A small contrastive image-text model, trained from scratch: 195000 training examples.
Rows from block 7 of the text encoder of a small contrastive image-text model, named by matrix and row number. Rows with one number belong to one neuron. Each number is 500 + 50 x the weight over its row's rms, rounded and kept within 0 to 999. All counts start at 0. Numbers have three digits each. After the name is the row's rms in percent of the matrix's.
After each neuron's rows are labels from the 100 texts, of 14848, where the neuron reaches its highest value: "tokens" is the input token at the peak. Only what is clearly more common there than usual is listed. The data: scattered letters and digits in many colours.
# fc1: MLP up (text_encoder.blocks.7.mlp.fc1.weight, 512x128), inputs 0-127
# fc2: MLP down (text_encoder.blocks.7.mlp.fc2.weight, 128x512, transposed), outputs 0-127

fc1.315 148:561502459435581482558510529485592546522600444574425470469479398563477509427551468545458482433500510483449600471512623511509423499523395500535517570525499522448586553522497476508454474547533487490436565555573486541452473497556502453497410446624471488482461559488534480411458530569469487485409468505516486498509373532512408502510545501443509488396539567490520575529415491505468530541515
fc2.315 169:500503512492528439522506420560507603480581468402502488484522498517517502425537486523504531483471459450462485521503510504479488400575493503514494498565485491493493502500499492504495453499500393530485539507437464494500574597511475514500392619508514486513509505421564532423521526465661645522496505548553453476475487530550425509483530438482579500489480493545511545603496262496507506517566
tokens: "i"; "d"

fc1.158 167:490508506478534510489478498429501523488578509512518509467501512499484503487483376512528569500504514506495444450512576562560503601486555503449505536376555540492441499494343586558474451621514576570458492515470477553488532468447518474474499437510471517531450461517492454455518473519437514568557471463613478490488479465372530501535445507493470505578408702553534529449590443479493456500513
fc2.158 182:474421587375582495470530492309410500427657542540483512488532494468369488546556401564593455544536509507431502498485595481530503524453520498488555505546546475501504458464519495503501532599501550482435519608425387578532519481488476508476467541494499499516439500489503478535501537533492508392497510510502509491495513517401482502498454531492471508533455499479521559417537447490499502506581
tokens: "n"; "a"

fc1.229 067:499496501499466500501406492500499461498495499500493522437498430524564473361344501456501500605500553499326448508481510557500500531528502544420467473501439523479387501546542501518500409517497500545551495496515521412490500555502496602476509500510477539481506490500500500528503511506476500567526439520532500448500619492514478501502487501544398281536500500496509499501502500433500449540341
fc2.229 054:579451506500499501500423511499467500499491539501497583502543459506502500498467501500501498500500499500499498500514500500501500503504500499499498499500501512500503502498502500499500500501500394500502501500324501500481499491492491543500498501499500495500499499501500506517500510500447500500500371790499500497504494501501483503500550501500518498500494497500499408471492501498469858500493
tokens: " "

fc1.290 111:541501380531691574501471497504511498500499484512498500480499447523401480494504458499499506511487386497456501499430504498536500478500506500500507500501481521454499502557355481680489509501500491499509516544579500504503423497576453506487502592502449521501551504469498493473652505516494503553500484514596591415515507568475474429537501503500498453537467562524392496453415437351458478515505
fc2.290 072:548493501582648503478512609508501506566393500493599584439498507411481496425498509497480610519512511395486521501502492500524500501501421530497476530501497559502508519505454500536450507564499543529573454486488457498516501461502491498456499539493509500505513566499518500499467640462503442526521491495478502421360520463501505500544560501495231544482505494500513428548430463431473484503478
tokens: "z"; "2"

fc1.453 052:500500500516500497444497500500496498502498500504632501499263499500500508500499329370499499500500499500500499500810500500545477500509446590500525575511500499499501399523450500500503503516500500500496500500501500494520503500610500502501502498501547500577492437504501500426499504500500468500500552564461595500501499501500498500550492500553500450504503500502499504418500538502487453500500
fc2.453 043:496494469500478495499500479507499503536495510432504499506469610501588499500500441427509569498628507499501500501652541500486500492499683497498549575494500491500509500495510507514545498512500472507480498505501500500491500497486500497420499499459468499500501499500500500500605500401502500523500508499496506490500507501504500500492488499508500500498496494521108506499502504516500513436499
tokens: "o"

fc1.103 184:526414485554437549544504382454536501435319523485458513483498465442352521507561479463535498329505512501423576504497500530501500587532516467497460481464517478531473471518506585512560498529506508463437443471520495588571534543466462499502410560579482510500468497545480525616474493535523486484483493525525547523475487509431503503486511526539515498490468360512524587573488522587452481392456
fc2.103 219:499509379552502456435539491552512502521297486634497507500489411567426625508442496497500531408507514493428513513507541499512503487501570504503495484440513501500615433496571374474522482489498371498472487477627407500571551462499492591514498470608510529539496562524497508579504470503544505483497451519485598505500463503521514451481510524537531532403497494486512486508513486498514482422477
tokens: "e"; "k"; "t"

fc1.442 177:508473547481520508523472478378594644577480351479512445627507501546507520485461519487494383602490501564508525437496473557503506600500517501477462463474399484479490523494424582537498537551495481485489464484511414474570602408465500651574494431463510410469510490476510504532459521503439462536502544507456503433490529469557504484525466439542466441466475453467497542530569579521495487484466
fc2.442 207:521492480435536500551464500380498627610491464479526296564492479499626555493464477501497467508478454529514505487453500487500500514486539509497489496567502575501507337514396528484512455532501492476495477480515538525503462514498507616542539503511343356424501505679497478452482503495533522504484523479499508492488501471570506500511521514566606511488521500512498503525503501486485497511503
tokens: "n"; "g"

fc1.509 033:485444674500500533500500500500500500500492500500529500500500500500500500500500500500500500500500500500500500500485500625548500500500500500500500500500451500500500500502500635500575500500430500500500500500500379500451500313500500500500500500533500500500500238500500500625500613500334500707526500500500500500500497494511500500500500472491500500500476500500500500500492580500422500500500
fc2.509 010:500500502500499500499500499500500500499500500500502500500501503499500500500500500499499500500500501501500500499500500500500500499500499500500499500500500501500505497498500500499500500500500500500500501500500500500500500500500500500500500500498500497500500501505500500498499500502500500500500500501500500500500500500501500501500501500500500496500500500500500498500999500500500500500500
tokens: "h"; "j"; "7"

fc1.425 220:462501536460484532520474479458311364484470506500492484517547567502438572475498501505515593522537461519439506462500408545493475572485547551447494466387486527520490462543468503487540620521497568504448512463484521538618458508493272430504487453526456544566507415548451465497478510459461456578497498512495501494496547540486505555510445459620452479516502477468508527498522500501437477513439
fc2.425 256:319558504497450500447493571399453456498456499550512606507578509512520532551575499378534501508547406459449498501574467468489526517536494502495553440498500576539500493561518508530496525439518545485494482463472442508483509453476294375508466429495498537505475486526491506516461505464525500496502494500393587508497513511503526595499473513450502494601461582576502471446630478459504500509514
tokens: "n"; "a"; "l"; "k"

fc1.337 169:468484440426493455495489533483500524583474604598513615513519411648521473497517491396524496525537532500497500451329537482558499538500380500500538509499570509520511566536531525515536499544484572499507470525545502574424451553515487493502464384485489419510420510581519471500620469497500504470467520518470485478497497456495492462517513423499388456487502466314493515515491546461499468496497
fc2.337 149:495470514458535491484507546565525493501465449497385616516538523619509491513523577337498524466503522503503490500338501496519501527502437449499503504511501519500530541427665308479525487470495478499511456469503498484557460544414533540534522345475543511556500500402492488525520496564495500490486500500495504482488516501536495521500654507471499439484506502387513511461445504515506511531517
tokens: "i"; "1"

fc1.82 153:496516616607498498553422490508503498471461537460491526461359482541538500495493558548507490505499657500501397456455478518486492417502471548449520328480575452510434500519522506504499484475500583424495497525473469413487459502510463473545588509499514514486523494539445487528516518492412498531554495486513506527550543381521476470499481379516427587514484440454396375526535493575516508434531
fc2.82 141:502375497803461484567508546518535567463527513548503496499498513518479522524383492508507357511502477482464477474446496507489504448456479375470503441630503397513482497536570518541429558508505522486503500552546490471478486495527496481492529495526619529503512579497500533509503508510472489470504562500443489470490509497481545480498460487496507551566473576482505497428556557535499494539431
tokens: "i"

fc1.32 164:500543376491653504390527501500515544484472501573530473474457490494487434500590471500476502536491407497484518489501438518613498500500492493546487500451553548474509456637434500499500508544497502499544573507562462489438474570516466500560582554649451501473542501456497430437499515500537500560503499441548569419505528512514495501548560501554441488499500431500500499472440437274499499500500
fc2.32 098:500501405559560500449494502500443627491466500498531506518502499496505499500497499491500517542500176502501494500498496502500500502501497427394499505478505498500506500616459497504441505503499524502537452502590501520505494497501505501494536505486500556495615510496500505500514500470540500670501470489483588497494577494350501500501512499503456499383501501499500494545497429448500499601500
tokens: "z"; "7"; "2"

fc1.440 133:477477500343492527499523558500497497500502496560568532504500501504503484488500555500338395559500491500484499508500533500504500564517499503543491499491498579498504513521501506501552500500500501498503510480528493504404766501507484500500564535495498331503425509498559500486482525503501499500449387442502500522503439535501348508502483444523465500501384445557430494484492500473389459508500
fc2.440 117:500500443355500500500535500500499500495500500500520499500529500388500499500500500500500500500500500500500485500500500447423500500500500405682493500500500500500500499500500500457500500413500500500500500500500500500386669500497500509500500556500500373626500512635500500500500500500581515500500500500500500500497310500500500500500499500493476649500328540500500499500500500333500500500500
tokens: "n"; "g"; "d"

fc1.287 208:500509441503359452528519573479503580488567499562379571593557509479531448515552481585487567498454503500387510426494463523504476523480511386572497512546499566435486480501447492431476541565500545570499509516409469541505463462551489545457628527500514516539471409619499477504440540495537527490483511504505397518493443499543480500471496476491501437481530499516458543506491392507425338444539
fc2.287 163:471528455498401501505501494481489587578506502485334465687505514515598526499536502585499501464483484499442494476498500500503500533465496495513519489559494499497515439594580525506495593434508499508544640498394417422488459515562499555392515602506483492543497486581502500508501506484482499447494501510502491505494489467485434494485458497490499529497485492457491498575504263477501505523521
tokens: "q"; "w"; "f"

fc1.260 078:450495553511500451496466501496505497499490682410489476499347513600497474435478468635502541502486500500491472492508500548501355476457506509487489329479498447505474506540542566502500501523468498515496494441628431514500503466501504497504480500579393499502504440520492440497494500500398594494579481501590476487485531500499500489571490379515493623584523493532499519489546547498500457487496
fc2.260 060:501269500500487524500548500500498505492504525499500498496501506501504500500464500349501499498354497501500500567502501500509577496499498504500500491499500502500479500501501665500502500506549598500501375500470489370503500454494504522500501503825502504500505500500500500499498497555481499500499499489544468496514499500501497420547500503409500536501499500480501496503502503507500497498499
tokens: "h"; "7"

fc1.298 124:466479467472545502588497476392509529550504515617479555500489463467462484524526501499494477463528480506444509402503485495551491673493588455505554566427500575472558482421454584477470503517492506408459537473439461504551564497437395495538496575505430487562526485392499519541494351550499521504478469513477509543462455506573552532566478526438501536608485575454520531519557415473505389455487
fc2.298 127:602517521396518388550515513499420501496452528525499514504475413442306494500566317490510509516500534460495341514483494472517500566495558592469518523453513500514501463497539507551513434502442519499496503512498500512492568505590496506468415585497562391649486535477506422486503497504531566515501501538498583500486451558501513501500499501531496522489525509483515477504501497407512423416486
tokens: "<end>"; "n"

fc1.338 185:489474472543525581513460560499430445444529555519513532415536446445517518497489475494484499515487535500500506503506477430569452575500491549397489482492454547495499500498556573479501556498505432451677515500353502398516501536427443647472464500465434502461436491471509498471488499577505494603481510536478500507493509496560417527465502474523387404471554501525504522458418493578482535642411
fc2.338 197:525241567559511463505485583486467474440522722439502489392557425461536492499468465486494505533471510487496457532500500500501500511512509503501496480454455512505438498524503574490473496527510485499539606500503502392499476517495458678473399494501498504494497465509538513442501490549467527551562503571481517481512506522495484555501497552492507455502505571505481508492510504629513503565501
tokens: " "

fc1.23 168:513528568543618547509543421484592526518587459493540527440501517499482578525536487500477466513538550505452501455424501406528482540488493504452504539471490536498501618491409535507499570527507537481504335525459498499583422468583452503567498522475409478426440501535464526528469607546518522494421516508485494506456603484465468468500433499500482467484429537435606529408455542432544631583498
fc2.23 177:508499498486593510559602475546553518497625504484533490449497414474512548531496421493510498464346502586575446500519496483512493497432500440503566493505510491446496453499499502380521496643495499559468496509492455502610493492512492518584489563367423498525427498479513430452460497593546505476480478517547399495500469496465495505479499524650499409548567576508506562411516491440499487532503
tokens: "e"; "a"

fc1.448 145:499496423549267465506564533487549577480565468515402549484620543501503482498595558582444493501502502485401527434507500539510494530464510465616572531527453579460498504490514516498497507502500512573500497597406473562472415496503507505489529524537508528525462356543504496500491500479475493489477500500513335505505507500526500467499492498491489533497525494491494417506544454514490347499529
fc2.448 095:466498500661482500486553498496552652506489464495204493484613519531656515500510503541441497514489516523465484458490520497462497500493493514502513500563465674500502425501574508487489508473500497506500504494517473491489458507501580503468570545495531516492486488544500538516502499501558500417499531486492480498473499502488478523498386506512504534494488501502500499498504498503441354500503
tokens: "q"; "6"

fc1.499 114:490493468588404504476530531494535547497512473484491505345427502492495432517521491438392499552501493538471366499499506530544502596500566538495547502496529560464518533495423502509512384612499502514510499500673492504531467516418504389493498482484438476529493501529498453456494548507493499401372499503511494509374531523558507495516488437500509528501472322543492414529505470469498500497498
fc2.499 084:506500485539501538395460503517515485506698505487483488500480491491493418464537498496513491500443507508558287499495502504500500570500514501462500505505493511500525524515520447421507406479499501502480489495572521512479512511201507502442439497500497521498499501569507527500501500501499484501502509497473519505477509514498502524504507497504500501624492480579499385499481493658508465498505
tokens: "9"; "<end>"; "y"

fc1.299 073:500527477499499629481492465499480482522566540623480467542504523413496498487501499497504503500500464591504500448551501504582500500553509506461493496499560493491500439499487489492457466508500533500541679644496500573531544489500208549515516507502504510485471508500501490501500457500499492506290502482500500473500548517493501500494426463502470482490500500514500500499372501485495503464501
fc2.299 035:500483592511494505500500496499510500498497548549500498494507483501502575491584489500501539485500502500398410498500538498500500500492356500500500501403504443499499500514509530502490501502500749439500502556501494505495504504500500366497494510501663376500499500656501488408499500499505500507470502502588457500497499500500500499500498498500499447511344500508501499510313508537500500506472
tokens: " "

fc1.366 202:499526506477515500477502525543431466533527491517534398437556493311573559470560478496480460462466518631480528479486499499541490508505470501475433498464508456500507436479470499447513456553444499489525610495471482554679582590554450530496500457429499548502374511488500489436488523598478497432358549485514470404491538606506499548429485500529474482484500495551503486490392538475492506488499
fc2.366 191:500472540527560501503482626611484506494427499534502398429505512452689632408511500518499583493499501510511488508485531493520500499499420457464510501417480555502477521411492500481499574508493543483568527499421424453498494590465380503482494513459546498500402505559501498499505545557570485504501547473559475423488472504492505546513497497528614461492395512483495423571399537524535529506387
tokens: " "

fc1.330 144:500497576472471433532420500506566487502578492628557617425411447573453587535529499485506606524505598496504448483336465540486501615500563521485478501548640496505466510442486515510535612528504509491453498443430565492415492445485490497503427456476539499493560455486482470527542501481471498503518509524513484546481579490484585506504459392514436482498502460465498367492511480451500526460471
fc2.330 093:500520529522456488474486554513461422492503486500498521498427493501401483486518493430500500647536499469500507475464620500464498549505425559530556480471483453496567512522511521516501514568511738543501501510558499498501521499498464491486495539444632523560546482499502499439554461445452496471514494501508482508483439494402497482472509535514504503343551537455399307433501554488506488502455
tokens: "i"

fc1.306 106:501489458440519530523465489489572501491495508560495559433459392492371508509555479533514425546481456520497555507503504533515464601493484509505493506362468439501491452501521562538508528509525485461541499534278493501510510507391503519514441472589508500582519491408502481527485457534495501549531539540578498526423317426579536511524499460448476573514493535518502547493575501536500390500518
fc2.306 078:503393509351500499507500497549520532478509493640509463399503525520495489525505493454545454501375504503505502500499497496501499503481500499483494561448486509513504496537508514512507442498504500521501503499554464503456593528500504502461477527505516369519618502508500518501500526350505494477507540501498574495617460497492549501498480556499503430505503406342464622541507372447509347503392
tokens: " "

fc1.332 155:530526595415508488503508589390583449491479541472547491474520491450434497501595418531468410494497532492521459506468465516478466547496575513536478468551497479511506463497441471557525444510484496491490602498545657505431579503461335512539483540532650492490455494516492433518541576467468525461487584553499485491488488526566548499571464368518456470437512485485449445519451492384540456467500
fc2.332 162:455596552515427532613466509435516473482532506496493463562543486469551371406500481505510516526539500517441497480513486541506501514502397421538444503555515347497500500496500528489432445565500579473508420452667520518500542410533552527487495522479541495598453417515456487507523473499506501674499501521502442476489552491474673512498582556493461489439492498540499510506494503498492468457491
tokens: "n"; "<end>"

fc1.392 060:500484499516365499521500500500500500500500498500499500333451500500492543452500500417358500497519499522500500500500500500500500509551500530500557499495500500500500613500500526525579475500500500500500500470660500499509480517500516363532500608492500500500500441511500509500447500500177500444500506427497466437500520480500500500500500500501500500582500536529500438618500500500500500500500
fc2.392 015:501509501497505500501498496498499524501487502499500500515500499499496501495500481500499500500499502501500500500475500500500500500498502500502500500506500500500500503500516513496499504145500509500500500501750503500407498546400502498446501500495500500458500501495500500500513500501499500203500500500501499500500495500500500501500500502503499500500499504537498399500500449500500501496481
tokens: "9"; "<end>"; "3"

fc1.354 081:500480518495572470498503494512527463518548502558667500418509427451459422502509511481458358522486585469501540500514524495472500484523492484579526507437524545501469615485478489521432483424499479506512598485505624500505547474467453523510506498483498567506454522512507581482503536421479502495499508502594492535498425642640458453525386494499491488484497440494453499588545527353606499537495
fc2.354 053:628502683560564498501501441500500488500598423524524467500504501495475509499507543504494536496543495504500423322535500498498499499501519495500500500501489502501500501528499539503479437494498503466489503530500548515495545505562490498490493453460704506493668504477500503547500508484501500495503466505470494498499428498500501508460738457500481503553528498477502581563499440402427486500504
tokens: "<end>"; "n"

fc1.0 122:496532411500302453506511548500503548495584500534448520589596520498542477490528478591509520528481532479332520500479501579601500496493567449586523505502492500462503478502467500468510516501500554502496491504340445530459468482520494587393584537503501506560488379618504501500504502480499470501497501498510499512513481576590469490444501490478487500517502423486452499493497390498498385511574
fc2.0 103:500524473542389506458510514496494515498500419488489509515494530508619530500521494487498491475501508242423432473491498501500499621500531503517529468493500662515500501500519520374484500515500514528496510499492505497498473512479516500428539559502501515538494491522501501485534507502502499479500499529502438499462505500478500509501494494511498482504504499489504514503501176494486409499479
tokens: "q"; "6"

fc1.470 190:491503535448503474551464484493513574652491550495513430417468504461463539506444515507527332597504518534530413489495434536492500473530557507467538478498549580551497494485464502501481486488534585419537507454487457575566534514500432496513501479527505500521477449508456502505589550405499502527653502495507490525524483428610503466462484465522463533526488459508442495542719533424502429478452
fc2.470 229:449497647510562445513472564518427475547509488556501467445473500481496470477602500494509462734507503486499495410505504501477495490509497549502495496456504550500510487505521488477518463490490510496531400476567431464508520497515517599459547491541629521560486482434488508488467581496503488390503518521502614558498501499503530590493500469503436499523565447444435560448502469332439497429562
tokens: "<end>"; "n"

fc1.477 094:506514494574502457514578380570424469535531500498493517509432483518433549531478512516424472552536596549514487500489411576500455534500612392494504566532540615518504498366546540496527536494527502501446548500500533501487522488499567544506476518508498491472405512496507432494467664502416504486468513509524503470445537495513513376502481432639476514490487491501513637497629500457499529498441
fc2.477 085:502480489510496500499518440658495563512502502509506446464476521400498588468504463480499506501440500569520488502421499494428502379499671508555478519511502504503572502500512500501475408498500543501513628503500498609539494641499499500494505442364494528501472503557500482502504475506485494512490492491524634489501454497496498496350500435501615517481499639501481580494495473532503587503505
tokens: "e"; "n"

fc1.350 184:500518519498453482419511500501479493569468460471494538539430452497534455499500489445491508502512499505501474477819487533521501494499567512518529505552465439508507535514532515493512479501433533481446546482578475470460540536521523505522495474428539511559473498479522498525441492523498475607468516500518492503477543447596448473513471436453501347500507494507482541300514517484507624495499
fc2.350 152:464484533460557376522522506498580498500464494479482509602323512561492491501501557502461449539520525509471498521749490516508497498592481525549562457520500526490517480496649532514459516483498446513488563477497403440555486425615503412572479474442550415454464510469461491486490539558492491500490492506499478519524507501501471500501600485427469456468523506498497489453516458443505554570439
tokens: "o"

fc1.31 075:500503485495543486383559488500529474499521500475508500498271498560564499501515377521500500490501499500499438500738458478538500581534502514498500571518499499500459500500483550501555499503477502501511505503504494499492540500501498461503454464435501498587525504497507497501500603529450498500539490500504498500422499500498499498500356338481499372500564510497500554437372500453500490515467
fc2.31 053:486429498499353487404500500500458510560436506494489502508479620424519500497500501541438473493508500453494508579617498500505500502497641494425503540570500474500558444519485444367500516679500392494451343613502426452504490535499501506567497498365498500565497508489500500509526505417442482519477566529535523469500498440497513482463521439528497450514509498533497512535502481511519574516534
tokens: "o"

fc1.80 265:499500476426496467517506500512503489558538532562529607492484412616588502499558508474521505515498569500499502454380482497497487690480443502465505498500575463500554596498535541521517514533478524470467510553487502500496470548495500499504492304486531498582455484490498459513607481500441501458484489495508541490478513503500500411531513400504399448435500429318499446595454485515489503530502
fc2.80 185:501467469458441477482511504502546520502476512495506553525416492583549520500513450194504517497480513501496500522322605545466498568501276514490512501489492502500539504506598517500553531497501583547485497499509504507532438484505497495500504493479528498506491500499500509480497469507503502401506502438509515507485540484497539508528565473467513507426579497406500433529478477516494520563482
tokens: "i"

fc1.375 172:501502508611546519571534358458670568522504484450552590500464501554504500541469502537455506502499586516501570462442524511543494425499499427468443582448501455466460534428456592558518502586507501532471484551577463458493504469448567590534517496518447353461506426525497466493433653550457501513433465425489480480472553459445490465567477434509500456493469439519494514534498530494438507499495
fc2.375 227:525556495534457489541501444438617571483513474501637596542439521480545499506508506562554400494478582522518579505503533502490500518514519527475552618499495507406510642479498524527516427511500487546448471496491474436530501468438495591498507521409388435437450392480499447488414498599393484511500478495610513448533499437455425478500487472480565477445483431503498548476455566525490574461505
tokens: "e"

fc1.265 197:499539565537627574542535433401547530430522496488507574417504419586417501484489460502509524416464561474429552481510633530500497509500523502509488581501500374485487497480385526520525488626499444494454487548468505506479577502493426439470439538522482524610435550467538512455460525589426498492383478506522440435500486554451477450569453517489501498515501507502498565483390577508496508497449
fc2.265 250:500453486519604482517503490447526501502511459551495496503521498470490529469500447511494524329501483498498452472474503530500499522596463498500529559512489400504575499498482489499584416575502326501456489534417496510394619503542477493473496568496495482661501593489492490407499466500511501494445478566495497480484468498417501498485552590451580542472645513604500514487530466546448488535417
tokens: "<end>"; "w"

fc1.255 201:496498553591567500502490500408538577501512367515539478517501464523485485463520474495457422630500493536488554390529474520525483496500459526491505500444481493501503531560464538513527440582534573460476492580479426480576550435410566694541493507544421418468539585530490430496488523526466448510419476429476516457422504493516456486498485459555482453499353439459430554478510488529468452492546
fc2.255 206:497520505546543520489483478440474541510503344385511417591548512537565552500516545459514431547447501491510489432526513500447500631482483495498471518519493458475460555524448496502501316454514564511492475534456512506506527546455507617548474487484384371404477502503468506468496487519501501539528516477535504520546474502491490521390533441605545405499558390552461500594537573490492489506465
tokens: "l"; "n"; "e"; "a"

fc1.426 171:507491465489504501511499580497502485414500499290503400503503510500496572489535530439389502505620494503503474373497500501563491507500500501488613381493496494501553512500519655501540644527500520500499500496498500540499493454399465499498497500546479492483488524558503473428464497473470510536483516496446493501409521500478503501502407339502457488413497420466498474495561512409492444500480
fc2.426 149:500499371499437499497499543489501498322501497500500307500500503637500500502504516365500500499520472499500499503500533500501500500500502497501501414500498527500484500521500553499499502504500512500500499500500497500499500500493501602497496546711500500496500517500500510207492500513500499477500500475498503500500598517500502499558450489499498499508487501507521423461500499407498501500503
tokens: "l"; "n"; "a"

fc1.269 083:495510410573501497500501494501598517505505429515505501263495495499512509521552492500411452499510555500397445500505502505513500551500504522500552501482499500501489613495498525432500504503500530486473496500585492506521471592501538338516506500501344500501505500475500499470492500523473500446503500501497500497376503499543499332493510492514499498510500492610560377478539512571377503485441
fc2.269 055:506501452500529489526500490651492597508501503489453500434500495566555501505475486474498496500500504500498501537486507500498500532499499501503511498606500492500501540499524630500505517501500520491497458503695513523481599499493505498472524503354497502385503510496500500500355484541500483468500545502450414605509535497498486500519344442545601379530501475641498399436499428511495503447500
tokens: "<end>"; "3"; "9"

fc1.174 099:505493523453504484560519505478522509416506421466458524434533442504509633431477487498522541491492539500440521491484449629491538466500476510483524519476489350530520503500484511491502498510502546501429493498617535375507481501497367558506502499599375462497405565502484500515501510641422505470451501528504395460491483509497442517495450553434529486566502503481504613432500569364465523494469
fc2.174 084:498500468382496504494539488502669617499518487347498529483522497494497578507525429607499501501491468500510504498493521500487500478502483504522500345464500482500562500475500485500499441497532423567479521494498502504501594434472447516502430597496498466503476507495501500375467462518500506444484445494580510499501501498495497501443505495602487497489510703510545512498605524345479550549501
tokens: "e"; "n"; "l"

fc1.22 112:465462501502458505501504594498461458527566585510541566434594433457593498500493454465410438493480497496506492487508525417533500531483512573501495490523464546517446429504504520517440542533505440476659501479422477479476576531378493618490490499457436466504452485494544495450512460539472492586396441498439533438502516508513441630480541515514498450479547496636499623450428417534441514544501
fc2.22 129:494403487500541518509478526501554520418514791495532500381532477493527527497516480493542542504477493499503438528512503507515500525512551458502486524488497563499448500510497500515437500532501503504500621497445489424539455535452395692495481491528481497406450485450501503498506488502429500539501506503511512499456557501465491533479525496358501491509523563607461497562414508545429488500496
tokens: " "

fc1.295 168:498437452476473475532457547505475500527486537522454486443494526420484572501496450441500555456504505549512502510526496525639507518544456526479432482449510513469568506439461506503492516543469542481516673443489494552673562463495457517372476551532529480498450488512477471520477405532503520580501492498522503485507486636529502507516426501556555487496568479472399535600492415542444419351440
fc2.295 168:491444504552491480500458491571502513435496498526492461537407499370499516535638577513501513563546501538476518484520540506497499528501450427398501505358448496495494514431440515518579485580507478516497564497431427443490500488485440467473509580505738362500474544458498504511574464479535516526505521506498491525532558504521436559513460506507569485490535467553500458499543460515453521515368
tokens: " "

fc1.191 091:500503496475507501501455551461503500528570469487500530301500480522504446483664298586513489496499508500498511443469476499531342495500621494489503500481654474513519519607497502531571475500501471622521561501569505470419506483501452500480367499491533473522500515504500473498518548415485435495425507502504501497447484533580499496566517486479483500500490507502499464472500500537508499517525
fc2.191 060:513529472326544557483501501462500504496687507500500475423501503489506451496506461629500518468486501500484489494503499569500500504500528510505503500508501408500497498563498499502485503503501564510500499506817516493504520500507532485499469509499567494495517508498500517500512507502495501503500512498499594503475503500388491495503495500491363480505489503535500674471550495500452423499506
tokens: "<end>"

fc1.447 044:500500500420500500399500465500547468500515500500701529500495223500500500500500500500500500605500500500500500500500500628645500508500500500500500500437500478500500406500450500468500500552500500582500500500500460500500500500500500500561500500500500500500390500500582500500459500500458500472500500500426500500500500500478500500500500500500500500500500393500500500433500735500500500500500
fc2.447 009:500500500500500500500500500500500501499500501500500000500500500500500500500500500500500500499500500500500500500500500500500500500500500500500500500500500500500500500500500500500500499500500500500500501500500500500500500500500500500500500500500500500500500500500500500499500500500500500500500500500500500500500581500500500500500500500500500500500500500500500499500500500500500500500500
tokens: "e"; "d"; "w"

fc1.252 057:500501500640500500500500500500536500500497500638539500500500473500564500500500500500500567500550548500500500468500494500625500500500559500500500498521500510500500500489500500500500686563500500500500500500500521500500500500435500500500500530500500500484500393500500398527416500434500500500500500500297500252500683500536500500500500353576500500500500500500500500500489500500500499500500
fc2.252 008:499500500500495502500500500501499500500500502500501498501500502500500500500500500500501500501500500500500500500503500500500500500500500501496502510500500500500500500500499500585500500500500500501500500500505500495500500500507500659500500500501500500502500498499500500499491501501500500502500499500501500500500500499500498500500500500500500499501500500507500498500500499999500499500500
tokens: "e"

fc1.91 075:500485508589485517496493483492502499493499570555519487457507512471492471497529499495542530536450517533458428495507499502752463504467597594498463390466523470500381498445490493556522478542499497510543494501474502482512500489545463504504498500560571431536499503522498567555523465593312485555474506514555505505534528480579604499427456476490500524537500499503306477506441505561499484452504
fc2.91 060:500436496527431522499439496501535501470569686599509484497496500403571497499503503500518501500500501505505497495502502500504500496474370484500577492501510501445495501506499516505595497651500500418332504500497489328494486540485426495668496500503500500500496526503500500501500499502497642504499501490527493495500456500490581511500505515503500500504491495501490669499532499501507509507362
tokens: "h"

fc1.294 227:496529465512333446509505566497503524491582492511440552613535510472547472469532492613500523509479481451379501479499501587498489514454589434648560502469483542467488425518466533502501525495502571532500499510303446570471461493523478584459508523504486528532465382591527448515479550464489499489480507526514446488501500524497500498505502517474500524487512399467459509481498401483476339503519
fc2.294 169:499564400538474467482505546501537588493501479487299494555535580490549418485526491520474504494485510486498501506460471503493499487469609495580537503503478552497502547509593496461497518425499513511548483500439486516472369438476547509427528633494499529513500445585502497557490470434503505475499526502558491490492443498495493500450483493482470518501512526521500472507497284401474333581502
tokens: "q"; "m"; "w"; "f"